config = dict(
    model='self-supervised image encoder',
    dataset='pen-drawn characters of a made-up script with 800 signs',
    train_examples=197500,
    image_size=32,
    crop_scale_min=0.2,
    horizontal_flip=True,
    color_jitter=0.4,
    method='simclr',
    arch='swin',
    norm='rmsnorm',
    norm_position='pre',
    activation='gelu',
    mlp_ratio=4,
    head_dim=16,
    fused_qkv=True,
    bias='none',
    qk_norm=False,
    parallel_block=False,
    inner_norm=False,
    moe='top_k',
    num_experts=8,
    moe_every=2,
    expert_mlp_ratio=2,
    experts_per_token=2,
    shared_expert=False,
    patch_size=[2, 2],
    depths=[2, 4, 4],
    widths=[64, 128, 256],
    projector_hidden=1024,
    projector_out=128,
    projector_hidden_layers=2,
    temperature=0.3,
    residual_init='none',
    optimizer='adamw',
    lr=0.001,
    beta1=0.8,
    beta2=0.98,
    eps=1e-06,
    steps=7000,
    batch_size=512,
    epochs=18.1,
    lr_schedule='wsd_sqrt',
    decay_fraction=0.2,
    final_lr_fraction=0.1,
    warmup_steps=700,
    weight_decay=0.2,
)
Rows from expert 1 of block 7, named by matrix and row number. Rows with one number belong to one neuron. Each number is 128 + 24 x the weight over its row's rms, rounded and kept within 0 to 255. All counts start at 0. After the name is the row's rms in percent of the matrix's.
# up: expert up (model.blocks.7.mlp.up, 8x512x256), inputs 32-63
# down: expert down (model.blocks.7.mlp.down, 8x256x512, transposed), outputs 32-63
up.9 111 [177 116 114 106 135 127 123 106 125 147 174 100 111 128  73 132 131 105 136 101 105 125 118 159 132 113 137 118  87 145 153 100]
down.9 110 [111 160 109  97 133 152  93 147 107 118 123 135 122  93  72 142 140 145  95 134 116 103 105 119 125  96  91 158  97 132 111 106]
up.10 117 [122 122 138 105 116 134 122 135 105 113 134 107  76 154 120 154 105 123 108 109 133 146 121 161 117 132 112 166 154 134 157 100]
down.10 111 [132 133 145 114 137 158 106 162 118 150 159 119 113 127 139 116 113 186  88 133 114 110 147 149 143 125 155 121  96 109 135 156]
up.11 099 [120 138 132 148 141  93 122 128  82  88 104 173 162 112 175 130 141 167 118 151  80 136 132 122 129 103 187 147 148 119 150 108]
down.11 104 [105 124 163 124 117 112 126 128 117 155 178 138 134 114 121  97 140 155 134 142 139 154 110 156 150 117 125 104 124  92 112 151]
up.12 116 [116 128 126 135 133  98 124 149 144 121 118 126  82 131 121 132 127  75  81 112  79 134  81 156 106 149 128  91 144 135 116 122]
down.12 115 [148 119 123  99 158 126 114 159 126 149 165 172 119 108 159  81 124 127 133 141 125  94 156 118 115  97 161 118 146 122 131 139]
up.13 098 [137 117 139  88 104 114 195 111  85 158 106 175 123 100 131 146 169 134  94 115 128  72 104 140 111 132 153 150 138 161 130 126]
down.13 095 [ 96 138 161 174  79 120 152 118 121 112 142 157 130  73 131 125 129 135 177 142 117 129 101 126 113 147 145 113 109 125 123 197]
up.14 087 [156 112 131  61 120 100 153 103  68 122 107 141 129 154 107 122 141 126 126  99 123 110  96 130  88 111 145 127 140 132 111 107]
down.14 083 [ 81  95 132 130 115 135  91 140 116 156 141 146 116  61 139 132 160 166 161  91 100  92 149 132 115 145 142 149 121 110  86 158]
up.15 087 [140 144 118 150 126 117 118 101 128 127 143 111 181  89 131 135 107 139 154 163 161 128 181  98 109 100 158 159 118 143 131 110]
down.15 085 [143 101 137 106 122 149  77 116 110 147 145 170 128  97 108 118 160 115 119 108 163 147 130 137  94 117 110 145 135 126 104 137]
up.16 096 [133 110 115  84 121 114 176 130 175 102 149 129 110 109 148 133  58 115 119 134 106 138 103 103 114  92 163 128 164 158 167 117]
down.16 085 [136 131 115 121 101 172  83 100 113 153 104 151  97 170  71  88 144  63 112  77 145 168 115 139 147 137 104 124 151 139  98 114]
up.17 076 [151 114 133 143 141 101 137  70 131 107 121 153 175 124 163 142 123 161 127 126 133 114 146 116  57 122 155 120 112 134 183 102]
down.17 060 [136 115 168  98 115 127 142  98 118 115 174 171 145 118 163 102 139 118 150 104 135 154 110 145  87 127 121 134 139 124 117 150]
up.18 082 [147 162 107 120 114 116 137  99 112 166  90  74 135 129 110 146 112 135  78 115 167 131 110 137 120 120 123 161  81 140 117 119]
down.18 078 [140 122 156  89 123 135 104  93 149 109 131 124 137 177 114 111 130 147 131 144 149 133 122 138  80 129 106 155 126  95 157 138]
up.19 086 [133 111 127  87 130 181 117 102 136 149 130 143  91 155 130 157 121 103  77 103 129 123 131 233 132  91 136 146 158 128 144 114]
down.19 088 [100 158 135 148 118 145 122  91 125 119 151 169 132 128  93 126 111 127 119 153 106 155  84 124  93 115 144 134 166 156 151 143]
up.20 105 [134  70 105  97 155  89 126 145 126 136  56 111 123 160 174 170 115  91  93  99 156 141 125 121 153 135 122 107 117 135 121  74]
down.20 099 [ 93 119 128 108 110 137 122  78 132 160 100 127 161 149 149  94 134 151 123  76 113 157 149 132  79 115  77 135 155  96 124 179]
up.21 104 [145 124 160 152 147 112 110  98 107 124 134 113 136 132 156 177 155 102 121 119 183 147 151 124 119 127 129 158  84 137 132 122]
down.21 091 [ 99 115 124 104 147 118 128 128 113 121  80  94 106 144  85 138 104 127  97 108  97 141 136 124 124 131  86 125 134 145  60 122]
up.22 104 [ 92 100 113 103 111  91 151 115 116 146  74 121 129 188 185 151 138 109  77 102 114 194  91 149 146 131 109  88 150 121 132 126]
down.22 105 [107  76 147 151 125 134 151  85 140 158 120 138 132 101 137 123 153 141 131  68 151 166 157 132  80 107 121 167 170 129  98 184]
up.23 069 [137 134 123 130 114  80 147  90 148  92  95 147 133 149 167 139 108  93 117 120 135 125 129 141  51 126 131 105 132 129 165 115]
down.23 050 [ 86 140 171  94 106 141 133 148  97 115 150 157 120 142 124 105 144 123 132 122 147 147 118 132  91 115  98 110 155 157 128 147]
up.24 091 [157  85 105 131 127  85 158 129 124 138  96 190 147 117 145 145 140 142 132 170 167  96 135  66 121 140 123 127 129 140 112 132]
down.24 094 [112 104 136 129  88 127 124  86 112  87 102 156 106 110  79 136 147 112 167 115 131 155 118 117 100 166 136 130 130 139 140 151]
up.25 087 [118 141 128 134 167 113 139 125 115 122 118 112 121 166 142 170  97 117  98 147  88 139 120 136  78 109 131 134 195 118 132 101]
down.25 065 [110 112 113 113 111 165 100  88 147 132 126 139 117 108  95 106 108 178 114 140 149 114 132 147  80 148 109 117  95 155 118 134]
up.26 106 [122 125 128 158 132 117 131 116 101  50 108 124 123 164 159 162 124 133 114 128  83 149 146 142  71 130 154 155 140 131 181 139]
down.26 107 [113 148 115 104 142 124  75 110 128 138 136 137 144  91 106 108 132 136 145 174 141 110 116 123 126 152 114 125  87 107 112 101]
up.27 118 [139 139 103 130 132 136 114 107 153 102 135 142 102 120  84 140 134 105 105 135 127 139 150 152 110 149 163 145 129 125 130 121]
down.27 123 [137 129 115 153 133 135 134 159 130  90  90 150 125 129 116 117 133 123 113 150 114 135 113 158 128 153 130 137 137  93 153 143]
up.28 114 [140 123 150  97 136 131 157 116 105 143 106 146 120 128 134 155 114 130 112  88 130 116  82 176 109 129 141 129 152 182 110 112]
down.28 115 [ 76 132 153 174 128 108 149 137 118 140 126 118 155  87 153 123  71 173 138 153 101 120 140 140 105 146 145 109 119 100 134 181]
up.29 105 [ 88 122 130 143 121 129 127 111 117  73 123 138 131 167 147 172  98 139 124 121 101 149 127 129  77 115 146 134 163 169 148 122]
down.29 098 [105 114 114  76 115 163 103 119 121 154 139 129 154 125 121 111 136 133 145 170 177 129 117 122 102 131  97 122 109 108 117 102]
up.30 115 [132  91 157 130 125 106 121 125 103 135 126 131 137 138 126 145 133 125 137 134 169 119 100 118 106 129 163  73 119 140 145 105]
down.30 109 [ 98  99 101 111 102 172 137 143 109 169 129 146 112 140 164  97  93 135 130  84 153 121 116 161 150 141  57 163 138  97 122 122]
up.31 111 [150 119 135 109 128 114 115 129 103  93  97 177 139 141 155 107 131 110  98 137  61 125 120 127 101 138 153 173 163 125 145 128]
down.31 112 [121 117 167 145 150 145 133 112  82 173 132 136 121 148 156 105 143  97 113 147 149 120  94 143 131 110 133 115 128 115 114 157]
up.32 094 [119 134 152 135 130 102 100 127  83 121 130 189 208 110 151  97 127 151 135 130 109 153 146  59 127 104 172 106 127 112 155 116]
down.32 100 [107 124 122 142 134 161  99 125 142 147 138 129 129 148 155 110 131  75 166  92 136 177 133 150 165 125 117  95 115 139  89 156]
up.33 076 [157 112 125 118 106 119 143 112 144 132  91 185 138 153 157 129 139 146 109 130  89 114 156 102  82 137 168 111 102 132 177 121]
down.33 067 [127  95 143  63 111 179 165 136 112 149 163 164 111 120 154 101 114 160 127 146 152 121 144 168  58  87 112 144 156 141 154 149]
up.34 079 [136  79 108 103 140 126 142 130 138 126 114 135  75 137 136 160 120 107 115 111 138 111 147 142 121 130  87 142 159 181 165 113]
down.34 078 [133  92 148 129 113 173 120 155 103 128 144 175 113 138 196 107 137 118 106  77 140 133 122 158 106 132 116 157 154 119 130 172]
up.35 077 [168 136 141 108 124 104 179  77 113 133  95 111 119 175 122 176 140  92 117 133 152 119 101 139 122 131 134 104 121 156 152 120]
down.35 063 [120 140 162  95  99 178 110 107 120 124 146 164 138 128 118 130 168 105 149  97 105 117 133 147 114 135  93 164 110 108 143 147]
up.36 105 [ 92 102 103 103 121 121 155 108 130 137  83  79 127 177 183 166 132  82  90  84 144 185  91 166 130 151 102  79 144 137 122 104]
down.36 101 [103  97 136 127 135 116 127  90 141 149 143 153 148 129 134 100 137 160 142  76 130 159 160 136  82 109 110 141 158 114 124 187]
up.37 110 [137  83 105  83 113 113 166 117 124 178 126 121 160 135 143 146 128 131 133 117 135  82 103 128 111 101 150 110 115 145 122 116]
down.37 103 [122 141  95 162 103 167 193 156 140 157 151 114  89 124 126 118 106 158 103 132 134  95 123 125 125  99 108 190 145 124 151 168]
up.38 076 [121 128 123 142  92 130 187  90  87 141 129 134 131 132 129 136  88 140 116 136 166 129 118 132 107 122 133 173 136 118 152 128]
down.38 070 [ 75  88 116 112  77 143 167 123 138  85 165 122 156 144 115 119 141  94 124 152 161 143 114 130 118 168 129 131 140 105 155 143]
up.39 082 [140 156 136 152 150 114 132 116  97 114  92  93 117 173 165 171 130 132  89 131  92 110  85 133 128 136 170 121  99 158 147 117]
down.39 075 [ 99 111 174 130  92 145 137 119 151 144 126 176 108 119 119 101 142 114 159 111 157 126 154 142  87 108 114 120 144 165 129 170]
up.40 088 [165 127  76 100  82 137 159 110 144 145 139 107  99 112 145 115 101 134  82 125 136 148 136 119 140  88 140 161 151 150 132 113]
down.40 083 [138 127 120 100  90 140 125 107  65 133 156 165 120 142  38  93 138 139 136 130 148 128 112 154  77 132 133 159 144 143 137 137]
up.41 098 [118 151 100 150 117 127 132  88 152  99 116 139 150 117  93 145  93 120 112 167 108 139 139 108  98 127 131 130 134 146 118  96]
down.41 112 [106 136 137 144 116 129 103 133 146 154  97 141 194 112 114 112 134 160 133 104 169 135 145 182 128 127 112 133 127 125 148 163]
up.42 075 [150 151 153 145 125  93 144 120 116 150 117 103 152 186 135 179 155 135  98 122  96 100 138 102 129 139 174 110 102 133 135 107]
down.42 067 [103  96 170  83  85 169 116 112  98 125 152 162 115 140 127  88 135 144 154 118 165 115 118 144  59 134  94 133 143 149 163 134]
up.43 097 [127 111 142 144 151  86 109 108 102  87 134 132 124 145 152 146 137  71 131  96 112 128 104 158 143 124 107 119 110 143 149 134]
down.43 097 [100 125 119 102  90 169 116 137 119 165 134  95 131 112  84 140 117 154  90 109 134  99 124 160 120 144  80 138 118 108 113 129]
up.44 078 [139 123  99 112 138 148 134 123 141 137 153 132  79 182 138 138  94 110 106 108 113 111  97 190 142  99 150 111 156 172 168 104]
down.44 081 [128 144 134  96 117 158 124 132  72 114 145 187 141 120 135  79 126 158 127 151 101 117  90 139 118 132 119 140 145 132 132 119]
up.45 111 [ 76 129 128  69 119 141 122 132 106 148 124 146 158 158 119 134 153  56 119  80 115 170  97 205 133 149 126  94 150 113 114  72]
down.45 111 [134 105 123 157 120 114 110 102 128 145 162 155 149  81 123 106 129 160 162 143 126  99 160 129 100 154 146 113 117 129 161 141]
up.46 105 [152  94 148 111 103 106 128 140 130 116 119 113 107 120 172 132 151 119 129 119 150 152 136 108  98 172 102 106 127 117 138  89]
down.46 111 [133 112 177 123 113 176 134 160  96 127 143 160 137 134 171  99 120 113 136 143 163 129 116 190 127 148 120 132 153 109 168 153]
up.47 109 [122 102  96 127  94 117 149  96 186 147 132 140  98 142 127 144  76 127 121 132 123 144 122  82 107  69 137 147 173 158 142 130]
down.47 106 [121 160  94 109 117 169  97 121 100 137 103 166 156 159 119  79  99 103  97 109 143 115 104 158 137 138 133 126 135 160 150  96]
up.48 099 [110 119 126 139 125  99 108  93 105 116 111 112 148 138 175 145 127  78 139 148 117 152 140 152 136 122 129 101 180  97 152 114]
down.48 092 [ 77 149 126 126 129 133 124 131 104 119 120 118 124 120 151 104 124  97 104 166 147 126  68 117 143 128 159 124 143 142  61 126]
up.49 080 [ 94  93  91 140 133  92 158 131 122 128  81  76 130 170 151 163 136 129 105 130 150 169 120 155 116 152 117  71 171 158 118 150]
down.49 075 [ 98  81 150 101 130 158 122 129 118 154 123 161 100 142 132  83 152  99 162 100 133 133 115 146 133 118  90 154 150 111  99 172]
up.50 114 [139 115 135 105  90 134 162 119 133 153 128 137 157 124 193 129 140 158 117 110 148 164 119 122 106 113 155 121 168 117 138 111]
down.50 109 [144 132 126 132  89 140 121 117 129 119 168 166 141 138  91 113 104  59 156  96 106 149  89  99 151 134 126 117 152 135 136  86]
up.51 074 [ 84 102 113 161 129 109 136 113 151 100 132 130 136 114 136 124 122 139 116 135 134 129 121 116  96 119 171 101 181 177 148 117]
down.51 071 [ 95 110 144 114 110 162 101 104 121 162 116 161 145 148 124 124 119 121 121 114 164 160  97 166 166 166  99  92 156 112  96 170]
up.52 091 [120 107 114 134 108  97 170  89 117 134 122 148 141 120 147 140 152 150 155 157 136 102 137 109  71 116 145 147 132 120 152 100]
down.52 078 [161 109 134  91 144 164 136 182 103 171 141 125 129 154 113  96 135 120 105 119 174 103 154 132 112 107 154 115 121 128 205 116]
up.53 070 [160 115  85 117 130  87 140  93 126 119 106 154 120 177 127 169 129 119 115 151 120 136 138 134  87 110 155 112 134 115 168  98]
down.53 063 [101  93 177  85 128 171 122 130 108 100 175 155 146 145 140 105 144 141 128 111 120 157 124 162  96 146 130 132 126 109 177 165]
up.54 097 [104 120 128 138 136 106 144  84 113 129 106  67 168 166 191 155 130  96 116 125 146 178 130 156 145 157 117  90 186 109 155  92]
down.54 087 [ 78 100 117 111  77 125 121  69 136 112 138  92 169 118  95 123 124 160 152 148 102 183 150  99 117 148 145 119 134  88 103 131]
up.55 122 [154 105 133  96 122 128 131 129 147 160 120 170 113 116 104 135 161  70 103  59 120 119 100 132  94 140 154 138 126 148  92 124]
down.55 120 [112 154 138 118 155 115  98 163 120 121 157 162 133  77 118  93 124 133 128 127 120 105 119 184 118 123 128  92 119 118 153 173]
up.56 117 [175 112 120 119 135 117 128 126 142 108 123  84 132 146 128 143 142  80 110 105 165 151 137 125 117 126 107 127 116 117 124  82]
down.56 110 [109 127 128 138  97 148  89 125 142 150 112 117 117 120  96 112 137 134 117 101 146 129 133 112 154 139  91  92 151 173  77 101]
up.57 182 [135 123 137 157 137 124 151 118 147  94 121 120 125 151 135 185 114 152 115 125 105 138 145 125  88 116 157 145 145 144 172 151]
down.57 236 [141 133  93  98 123 106  93  94 132 133 132 142 129 113 131 104 127 107 137 163 165 102 123 115 136 152 127 118  94 139 126  80]
up.58 135 [138 122 129 156 162  87 110 117 104  79 116 167 152 111 138 127 150 187 136 139  55 159 143 111 128 115 158 149 123 124 134 130]
down.58 152 [ 99 136 136 134 150 121 119 132 119 165 151 117 105 137 120 125 131 100 118 172 123 159  90 133 160  82  97 119 126 154  99 157]
up.59 118 [100 148 156  71 129 125 130 140 127 122 118 181 165 102 140 127 136  89 156 104 107 104  97 134 113 158 153  79 123 142 108  90]
down.59 130 [154 152 105 157 128  86 140 110 110 157 114 165 128  72 117 103 148 145 186 131 105  92 165 146 114 161 139  97  87  94 131 141]
up.60 105 [143 135 118 129 167 113 130 112 138 109 120 163 112 149 137 129 103  92 147 120 139 143 120 156 110 116 134 146 157 160 130 149]
down.60 102 [ 95 138 137 133  98 130 132 143 121 149 145 105 111 108 127 136  90 196 121 131 137  80 137 176 126 124 101 145 105 113 119 153]
up.61 118 [136 152 119  95 121 131 125 143 122 156 113  98  97 116 125 133 109 102  80 131 128 150  95 181 129 137  89 170 130 142 120 104]
down.61 134 [140 146 128 115 171  73 135 124 173 114 173 103 105 143 182 132  86 129 147 144 129 107 131 130 134 121 143  97 116  98 125 109]
up.62 086 [119 143  87 142 140 142  94 116 140 112 101  85 150 124 114 138 129  88 100 170 108 147 181 135 159 126 141 138 126 111 147  99]
down.62 093 [103 163 129 153 125 150  86 111  92 132  96 153 130 140 109  92 124 127 130 168 129 132 116 124 129 138 141 130 129 124 146 145]
up.63 102 [136 120 103 162 125 140 167  86 146 156 125 145 140 144 164 143 145 118 110 148 164  89 135 111  99 114 123 155 114 155 114 130]
down.63 101 [122 134 116 157  99 134 173 177 128 128 132 144 111 110  68 122  95 106 117 131 118 126 125 112 126 150 129 126 139 119 143 149]
up.64 087 [118  73 133  97 146 128 159 122 115 101 158 159 133 139 136 150 147  94 138  81 131 100 127 151 111 121 106 119 183 138 106 102]
down.64 083 [ 94 109 133  81 128 152 100 133  91 138 160 139 124  66 112  78 150 130 134 121 131 102  79 165 103 135  98 129 124 120 114 133]
up.65 132 [102  96 145 137 130 110 105  97 118  77 103 153 168 137 176 108 138 120 166 144  77 153 140 124 107 122 148 101 175 114 161 116]
down.65 141 [ 88 116 111 123 139 144 132 137  91 163 143 104 130 133 150 117 112 107 104 156 138 146 110 103 161  98 146 135 152 177  69 121]
up.66 073 [143 148 118 117  97 119 129  59  96 113 107 155 129 155 147 176 139 114 141 119 124 126 133 170  89 105 114 136 129 139 131 121]
down.66 065 [103 110 165  91 154 139 105 125  98 131 144 163 140 182 141  94 165 126 156 102 145 144 132 201  97 113 123 107 184 136 160 160]
up.67 073 [ 99 126 128 126 119  84 166 114 141 103 107 121 162 133 162 153  94 105 118 126 113 113 129 101  58 151 146  86 156 137 170 112]
down.67 054 [ 87 125 189  82 129 130 123 121 121 114 142 146 137 129  99 109 132 102 140 122 136 153 121 158  60 135 114 120 146 121 132 108]
up.68 089 [146 119 121 140 129  89 147  92 152  88 121  99 163 141 134 140 102 150 120 146  99 167 138 109  63 123 124 107 164 119 165 148]
down.68 073 [122 130 106 119 105 184  98 120 121 101 154 115 108 112  87  97 101 120 143 133  97 169 102 140 143 130 145  97 166 129 110  87]
up.69 101 [130 117  77 177 101 101 118  70 126  81 125 124 107 134 121 124 101 147 105 165 125 136 136 142 112 126 108 147 144 169 153 122]
down.69 108 [ 82 160 118 135 119 153 128 100 121 147 132 131 140 126 110 135 114 136 133  97 176 118 132 193 116 115  73 130 152 122 132 164]
up.70 099 [ 86 107 114  99 116 105 124 118 128 149  93 106 125 172 142 162 141 116 119  74 126 182  99 172 134 150 112 107 137 139  98 128]
down.70 103 [ 85 105 161 150 140 128 129  69 138 157 145 130 120 123 130 118 141 161 135 105 126 161 148 130  96 138 143 114 132 138 101 160]
up.71 093 [140 114 119 139 103 112 139 115 110 114  98 107 101 171 155 140 145  70  94 100 142 165 117 156 119 167 101 135 163 111 152 109]
down.71 093 [115 125 171 133  94 168 123 139 125 154 141 125 124 118 159  94  99 134 127 156 171 130 151 138 109 113 143 133 145 128 114 137]
up.72 104 [119  98 106 102  88 134 146 118 130 141 138 124 122 141 135 108 118 111 126 114 118 116 105 123 122 122 144  90 127 157 140  77]
down.72 093 [124 150 118 122 111 150 138 160 113 165 140 149  86 139 130  87 127 133  66 133 135 106  93 126 108 101 109 187 148 145 146 140]
up.73 104 [194 104 145 129 128 131 148  92 141 155 139 182 119 108 142 135 138 160 147 165 133  78 165 122  81 160 175 133  96 137 156 130]
down.73 101 [134 154 148 143 129 156 117 127 138 110 179 156 119 103  96 122  98 162 116 145 140 132 130 125 100 107 106 143 131 134 156 125]
up.74 069 [106 143  99 124 118  67 127  84 137  90 122 139 123 140 135 131 115 101 101 143 127 132 148 121  58 157 143 115 119 138 157  96]
down.74 063 [111  93 220 118 109 149 120 126 123 106 168 133 136 141 158 112 142 148 132 104 138 142 134 151 100 115  86 113 152 107 166 168]
up.75 086 [117 121 113 107 133 121 131  97 153 136 145 126 132 132 136 162 125  91 108  89 144 139  88 154 106 131 122 122 130 103 142  72]
down.75 076 [125 121 146  99 108  99  98 118 139 127 148 149  95 147 117  74 159 128 181  93 146 122 135 161 117 133 143  84 132 106 124 122]
up.76 101 [ 99  99 121 103 112 115 171  99 135 102  95 158 108 171 141 208 120  98 114  95 114 105 123 143 113 123 111 127 171 178 143 128]
down.76 103 [114 107 148  71 141 126 162  95 108 124 133 144 138 143 153 129 107 108 136 112 145 127  87 150 125 149 103 151 128 143 101 158]
up.77 089 [133 144  95 201 136 114 144 107 107 101 123 125 112 130 124 171  82 139 131 129 100 101 106  75 121 136 138 136 119 155 119 138]
down.77 087 [121  92 149  81 118 141 107 110 107 125 134 161 154 140 112 106 142 140 129 125 138 135 117 143  97  86 102 199 121 141 127 123]
up.78 133 [127 137 142 164 135 120 126 116 111  90 122 149 130 155 154 179 121 148 119 122  81 157 136 125  93 122 160 155 161 136 156 145]
down.78 155 [135 141  97  78 139 118  95 111 131 137 134 121 131 138 129 103 130 122 129 172 158  87 109 132 135 136  94 126  83 125 129  91]
up.79 091 [166 130 103 134  93 113 160  92  87 119 131 177 142 117  86 135 138 148 124 150 124 112 135 130 115 111 129 155 118 148 131 112]
down.79 088 [153 104 146  90 113 128 119 128 120 136 144 154 135 114 109 106 147 147 103 120 179 150 100 139 109 102  91 153 162 157 110 183]
up.80 082 [124  81 104 122 101 137 167 137 122 129 109 108  86 158 161 165 134  97  86 122 143 138 127 138 104 122 104  82 183 174 137 147]
down.80 085 [107 111 150  70 109 149 131 124  96 134 142 136 124 130 135 118 133 128 115  87 119 147 104 142 139 159 112 191 153 123 141 175]
up.81 133 [130 146 167 161 147 131  90  98 118  72 145 158 128 126 189 112 110  98 126 117 107 136  95 151 115 125 142 145 191 142 155 137]
down.81 136 [136 122 138 128 130 169 123 133 100 187 120 111 113 150 164 140 137 133  92  87 142 105 112 135 116 139 134 135 114 121 122 121]
up.82 099 [158 168  89 126 132 107 132 130 163  62 107 142 108 114 149 131  78 101 146 143 133 124 131 143 101 142 135 126 108 135 169  99]
down.82 097 [108 161 118 122 104 148 100 108 103 149 117 154 172 119 135  69 111 111 146 153 144 154 120 124 138 165 139  85 120 125 106  98]
up.83 119 [115 139 111 106 108 120 131 130 103 111 122 161 105 133  88 142 101  88  87 111  97 113  85 170 112 131 142 120 159 141 136 130]
down.83 121 [139 136 126 101 143 110 144 170 139 124 144 134 111 118  91 120 154 137 106 177 131 127 143 130 112 129 170 121 142 100 164 135]
up.84 086 [131 114 146 159 130 108 121 123 134  80 125 154 134 144 158 144 144 118 120 103  94 146 135 113 106 161 123 155 174 163 149 156]
down.84 065 [129 115 108  77 123 101 105  87 123 127 137 137 141 103 101 102 133 138 124 140 185 125 120 141 105 151 102 150 148 112 128 157]
up.85 070 [123 148 104 130 118 127 105 128 118 101 118 137 137 130 158 149  91 112 121 131 159 115 133 148 131 155 143  94 128 124 147  98]
down.85 064 [ 96 113 145 118 106 154 115 119 101 100 105 144  98 175 123 102 130 113 119 104 141 179 116 170 108 156 149 116 154 132 149 145]
up.86 119 [115 131 153  92 113 109 131 132 126 118 145 127 210 119 133 114 123 127 139 131  99 162 133  95 119 137 148  63 124 111 164  58]
down.86 129 [149 111 127 121 110 133 110 159 113 116 141 143 153  97 105  78 155 123 160  96 144 133 135 139 139 125 137 108 144 157 126 112]
up.87 120 [ 93 119 169  79 114 128 131 129  88 165 104 129 143 130 119 143 156 124 115  71 145 161 123 120 122 125 142 120 126 147  98 115]
down.87 137 [129 135 113 166 128 119 113 148 150 139 117 131 139 111 153 106 116 107 157 107 129  84 142 142 171 155 121 120 106 136 112 152]
up.88 078 [118 102 152 118 135  93 139  85 116 159  85 124 122 205 149 152 132 127 133  83 120 147 144 139 128 131 172 150 125 106 126 129]
down.88 068 [115 105 129 108 121 142 118  75 118 149 116 121 132 145 148 126 138 156 138 119 180 123 170 150  81 137 116 113 119 109 114 135]
up.89 080 [165 146 151 162 150  91 118  88 123 135 104  96 134 148 134 155 157 148 116 128 117 125 120 122  98 146 152 125 101 107 148 141]
down.89 078 [ 95 129 168  83 128 160 117 122 119 144 169 177 102 111 110 105 125 101 148 163 157 125 114 153 101 123  88 128 135 143 142 125]
up.90 139 [102 155 147 175 137 155  97 124 116  90 115 166 126 120 146 106 152 113 121 132  87 160 124 127 126 134 159 148 191 128 126 167]
down.90 149 [110 131 127 175 134 155 142 130 114 162 107 125 115 168 163 152 127 121 101 101 135 137  93 145 140 111 124 125 150 152 111 131]
up.91 105 [124 124 172 102  76 122 138 142 128 147 106 164 150 145 179 110 129 139 123  89 100 122 102 151 100 137 155 120 149 124  98 113]
down.91 110 [130 130 130 187 141 139 137 140 150 114 127 130 130 104 136 141 145 104 151 128 132 109 119  94 120 150 187  96  86 117 153 160]
up.92 089 [116 116 138 149 115 129 142 115 123  97 132 109 149 147 148 158  97 119 130 142  95 161 129 114  75 115 128 140 167 144 159 139]
down.92 074 [111 128 119  78 118 146  90  98 155 146 160 129 113 142  63 106 130 142 130 152 176 116 114 152  89 136 103 133 114 107  83 118]
up.93 112 [153  86 109 163  86 124 161  82 156 156 139 116 124 136 163 162 143 100 147 127 160 115 150 114 124 112 110 149 110 160 104 127]
down.93 121 [112 130  93 141 114 129 166 167 138 112 138  92  80 107  80 122  89 111  95 173 138 125  98 137 123 121 114 143 138 112 152 142]
up.94 088 [138 116  90 119 104 136 110  96 122 164 117 127 122 149 153 114 119 128 124 142 162 120  95 135 124 100 152 112 130 178 167 126]
down.94 078 [ 83 140 120 118 119 161 108 143  77 171 152 178 116 124 129 103  98 120  89 103 130 118  78 125 127 139 126 187 153 146 149  95]
up.95 081 [147 113 106 177 111 110 130  64 137 106 150  82 152 137 109 149 126  94 158 130 158 138 144 129 130 132 133 109 134 119 134  98]
down.95 082 [132 126 109 110 102 127 125 130 125 139 150 116 145  95  97 133 132 153 128 171 161  96 128 106  84 144 103 125 109 169 102 113]
up.96 082 [101 136 153  81 153 121 139 113 113 145 110 106 138 145 153 162 170 104  90 118 125 150  82 157 129 156 119 139 134 139 146 120]
down.96 073 [136 136 149 126 103 106 133 103 148 154 170 172 110 102 120  87 142 135 183 127 155 106 155 128  92 152 161  94 136  83 130 143]
up.97 114 [104 124 104 142 145 103 138  97 107  85 115 125 137 134 134 116 140 187 155 165 101 134 148 136 102  97 127 142 173 128 154 137]
down.97 117 [102 124 143 116 116 116 135 101  87 158 147  84  97 149 150 112 129 123 124 161 107 162 104 140 140 107 117 131 119 104  96 165]
up.98 074 [131 107 121  73 155  75 167  97 120 106  82 149 135 199 156 147 123 120 114 144 113 114  86 116 102 131 157  95 127 147 179  94]
down.98 073 [ 98  92 194 101  93 174 115 106 104 125 135 154 112 130 151 113 146 158 118 116 145 129 137 155  62 118 121 153 174 116 151 166]
up.99 089 [117 119 145  97  97 119 145 132 115 119 110 131 128 119 163 150 105 135 111  88 142 133  91 162 129 136 134 102 154 169 141  98]
down.99 076 [142 114 162 145 142 125  94 154  82  80 139 186 135 156 137  87 179 128 113 109 170  95 132 164 158 137 127 124 119  94 135 137]
up.100 171 [137 108 132 166 114 127 141 121 161  93 116 127 126 154 125 177 120 134 107  93 105 149 158 128  93 121 153 151 147 141 157 152]
down.100 202 [143 158  97 114 134  94 123 108 139 150 121 132 134 131 135 114 136  94 148 145 158 112 108 121 138 146 113 118 101 137 117  81]
up.101 084 [ 98  88 158 149 118 151 147  72 110 116 117 157 150 115 128 110  98 143 150 176 150 123 144 128  88 107 108  97 144 172  97  95]
down.101 082 [147  99 122 117 101 161 167  91 142 120 132 129 161 107 122  94 150 143 149 131 171 120 143 119 114 116  94 151 159 127 148 176]
up.102 071 [116 135 123 117 147 141 104  82 112  87 140 122  91 140 147 134  92 119  94 130 123 119  55 135 148 127 156 124 148 147 149  85]
down.102 072 [112 142 123 141 117 114 125  87 107 149  95 170 118 149 136 110 144 146 125  94 128 145 115 142 100 148  94 141 139 141 103 157]